config.yaml
train_examples: 26041
time_shift_ms: 50
targets: ["tempo"]
depths: [2, 5, 5]
widths: [96, 112, 144]
label_smoothing: 0.1
learning_rate: 0.0027
shampoo_beta: 0.95
adamw_lr_other_params: 0.00082
adamw_weight_decay_other_params: 0
Rows from block 9 of a small sound classifier, named by matrix and row number. Rows with one number belong to one channel. Each number is 128 + 24 x the weight over its row's rms, rounded and kept within 0 to 255. All counts start at 0.
Before each channel's rows are labels from the 100 clips, of 14976, where the channel reaches its highest value: "top examples" is what is common among them; "lies over" is the class under the peak. Only what is clearly more common there than usual is listed. The data: short pieces for a synthesised band: melody, chords, bass and drums.
# convs0: first width-7 conv (model.blocks.9.convs.0.weight, 144x144x7, each kernel summed), inputs 0-143
# convs1: second width-7 conv (model.blocks.9.convs.1.weight, 144x144x7, transposed, each kernel summed), outputs 0-143

top examples: tempo: 80 to 90 bpm; tempo: 100 to 110 bpm
lies over: no chord
convs0.116 [108 166 125 131 122 108  82 130 103 137 100  82 125 146 172 135 111  98 143 167 119 101 122 152 116 118  97 120 149 105 124 115  78 130 133 129 126 103 133 109 168 115 136 141  99 124 152 132 160 120 154 146  81 151 119 104 160 103 184 138  97 177 129 118 109 159 150 182 145  73 127 128 106 128 143 133 151 112 144  91 137  98 145  96 134 142 110  99 169 126 126  97 115 141 113 121  71 113 139 145 172 153 127 116 131 110 135 123 144 146 136 143 113  88 110 147 128 128 112 129  92 143 108 102 124  94 149 117 144 110 175 182 124 151  86 128  91 126 136 149 115 157 147 106]
convs1.116 [144 112 147 120 137 102 174 112 146 106 110 138 105 162 121 133 136 131 118  82  89 127 116 131 123 144 141 103 151 120 170 132 140 120 114 152 135 144 125 141  84 135 113 118 155 128 104 116 128 110 132  82 139 108 129 121 113 104 116 117 134 105 107 129 122 118 127 132 206 152 129 184 134 172 111 126 132 155  86  97 121 107 176 166 144 114 134 118 109 142 120 153 131 124 137 112 158 155 112  86 130 179 198 130 108 150 146 144 118 133 161 156 147 123 119 135 138 146 115 131 112 118 171 178 122 161 120 133 127 137  44 131 153 132 106  96 161 112  86 105 121 143 130  94]

top examples: tempo: 150 to 160 bpm
lies over: no chord
convs0.27 [134 132  83 133 157 121 119 144 102 103 180  76 149 116  98 114 139 108  96 152 126 163 133  98 137 147 141 105 151  93 133  41 120 131 100 154 111 116 129 133 105 150 130 133 116 134 131 123 146  86 119 127 165 114 101 169  84 113 150 102 123 125 121 138  91 164 106 181 114 144 122 116 107 116 101  97 114  97 181 113 101 138 153  95 115 147 116 148 113 135 118 143 129 137 127 101 140  84 116 111  77 116 139 170 117  79 146  86 120 122 119  88 128 134 122 126 142 134 131  91  97 114  99  68 110 104 123 128 108 126 128 102 128 117 106 117 151 127 142 142 123 142 135 106]
convs1.27 [179 152 125 162 126 136 101 125 143 130 101 117 136 115 128 122 103 177 147 134 167  73 133 128 105 141 134 113  97 132 130  90 140  95 131 147 162 133 132 114 150 137 121 111 146 105 122 134 117 129  94 130 126 160 117 108 107 163 116 112 144 110  79 131 166 188 128 134 106 133 116 131 133 155 157 136 117 142 112 139 133 148  98 109 199 167 141 130 183 121 117  65  88 115 112 136 128 121 139 128 179  95 128 151 157 137 139  86 139 135 154 129 152 123 104 121 115 119 134 147 147 132 143 127 145 165 154 147 103  92 171 156 101 125 141 139 117 144 175  74 117  96  93 145]

top examples: tempo: 130 to 140 bpm
lies over: no chord
convs0.123 [110  94 119 135 117 140  96 126 108  96 109 177 119 156 103 113 136 125 122 137  85 111 119 119 111 119  94 123  77 164  89 188  93 124 111 138 145 137 100 125 150  93 118 120 138 135 173 121 100 136 141 135 111 149 120 118  86 158 120 148 154 130 141 115 136  76 119 167 109 110 121 129 172 102 132 147  88 125 109 140 136 142 119 126  97 111 122 107 115  91 106 152 139  98 118 126 118 150 133 135 192 166 135 142 113 127 122 114  52 119 142 111 147 149 130 124 132  54  95 120 143 110 111 124 147 126 126 105 118 150  98 139 139 138 116  89  97 170 112 145 126 101 127 174]
convs1.123 [144 100 124 134 165 126 133 110 136 130 126 147  99 125 118 116 107 146 126 141 136 168 137 152 124 106 137 148  78 134 144 117 188 131  94 105 102 129  97  97 102 112  95 119 128 159 143 121 132 137 131 136 145 118 135 102 142 131 157 127 111 137 157 145 103 140 120 127 158 114 150 151 158  98 126 202 128 125 147 117 144 126 127 137 141 105 140 138 111 143 116 114 100 197 124  85 138 140 136 147 140 121 140 123 176 162 153 123 143  85 147 141 145 121 169  97 108 224 174 120  85 116 111 135 132 142 128  87 162 134 140 158 144 158 172 123 139 146 128 140 115  95 120  82]

top examples: tempo: 150 to 160 bpm; tempo: 140 to 150 bpm
lies over: no chord
convs0.87 [133 122 128 132 123 141 108 140 110 114 125 116 109 149 124 133 132 138 134 110 134 141 145 107 122 127 143 111 136 130 106 118 139 105  79  80 125 102 122 134  75 137  89 108 105  90 113 148 118 122 109 134 133 119 170 153 103 122 160 139 120 141 119 146 115  88 139 199 137 121 176 164 164 143 196 121 129 128 127 110 129 136 179 138 152 122 178 136 103 125 117 173 110 113 156 166  91 116 107 136  98 131 105 116 128  94 148 134  88 117 148 144 147  59 109  86 145 105 135 136 118 141 146  89 117 114 129 146  84 132 135  96 108 141 143 190  86 152 124 138 108 106 103 131]
convs1.87 [171 139 100 100 125 155 167 102 131  90 104 141 119 114  86 131 132 104 121 149 117 116 137 144 136 147 135 116 100 150 154  97 151 137 124 123 120 154 141 101 145 136 117 117 120 111  98 109 142 124 111 101 102 115 169 111 129  41  88 128 147 128 144 114  98 111 102 150  81 128 128 167  94 148 157 153 102  96 144 133  91 151 113 125  83 139 166  98 161 124 128  91 101 111 103 117 148 111 193 114 147 127 124 131 136  81 203 144 141 145 113 100 121 149 110 146 120 140 115 117 144 109 112 141 129 131 120 139 116 129 159 114 174 140 182 111 120 118 141 103 138 141 113  99]

top examples: tempo: 150 to 160 bpm; tempo: 120 to 130 bpm
lies over: no chord
convs0.37 [142 111 148 131 148  98 125 104  97 152 101 134 107 126 101 119 118 107 147 129 130 144 145 122 139 107 117 102 148 147 145 131 129 144  71 150 167 136  96 156  89 106 180 140 131 126 155 122 137 120 110 129 107 154 151 123 106 118 124 121 141 162 127 115  66 140 135 233 154 125 123 136 119 124 125 121 134  92 142 131 123 110 126 137 124 128 129 114 140 136 117  92 153 127 142 157 114 141 113 152 129 241 158 126 161 141 104 120 127 131 122 119 116  90 111  92 192 128 135 119 131 107 170 124 125 142 145 103 131 149  87 132 153 151 149 130 134 108 127 167 136 138 101 130]
convs1.37 [103 149 111 131 135 139 127 135 133 154 114 152 118 127 136 112 134 150 113  89 147 116 138 102  89 143 143 129 119 102 120 223 129 104 159 149 136 110 110 139 115 128  90 125  99 150 111 108  85 129 143 131 158 138 121 100 138 142 132 149  98 110 121 136 137 114 144  32  93 121 148  86 112 106 151 114 108 169 133 118 127 129 105 128 151 122 116 108 161 133 134 111 100 114 104 108 104 121 129 107 167  22 133 138 144 102 116 110 137 121 132  94 117 146 146 141  90 102 129 153 105 159 118 119 154 117 126 117 133 107 139 126  75  97 122 111 133 125 142  86 137 125 132 134]

top examples: tempo: 160 to 170 bpm; tempo: 110 to 120 bpm
lies over: no chord
convs0.25 [126 146  96 100 141 112 127 158 137  98  65 100 111 102 101 111 126 112 121 127 118 117 145 103 126 137 125 129 146 133 132 176 134  95 112 185 133 147 107 114  95 138 119 106 179 146 110 146 113 109 135 152 133  99 129 170 131 123  94 134 143 136 104  95 127  78 102  62 134 105  92 129 106  82 111 146 154 119 113 138 108 124 142 135 125  95 142 138 168  89 171 117 134 157 141 157 103 122  84 141  75 136 122 139 153  97 139 118 104 130 119 160 133 119 131 123 142 111 124 139 127 150 129 150 140  96 120 141  80 100 140 107 146 109 147 106 188 117 127 170  73 154 132 118]
convs1.25 [180 131 137 148  96 154 115 120 140 162 153 151 129 137 151 131 128 140 111 138 194 133 145 119 118 194 118 134  97 133 129 113 103 127 150 121 164 129 129 168 106 115 142 127 138 110 135  99 132 147 137  99 123 155 118 132 161 132 136 145 144  95 151 187 117 159 119 110 131 110 110  89 154 189 131 123 115 132 159 120 109 128 116 142 119 114  96 133 162 141 131 149 111 121 112 126 134 103 162 109 170  88 129 112  98 124 101 155 194 137 100  60 135 153 146 154 135 110 128 102  92 128 125  94 148  94 149  74 119 136 148 124 127 126  92 166 137 139 134 140 142  90 151  99]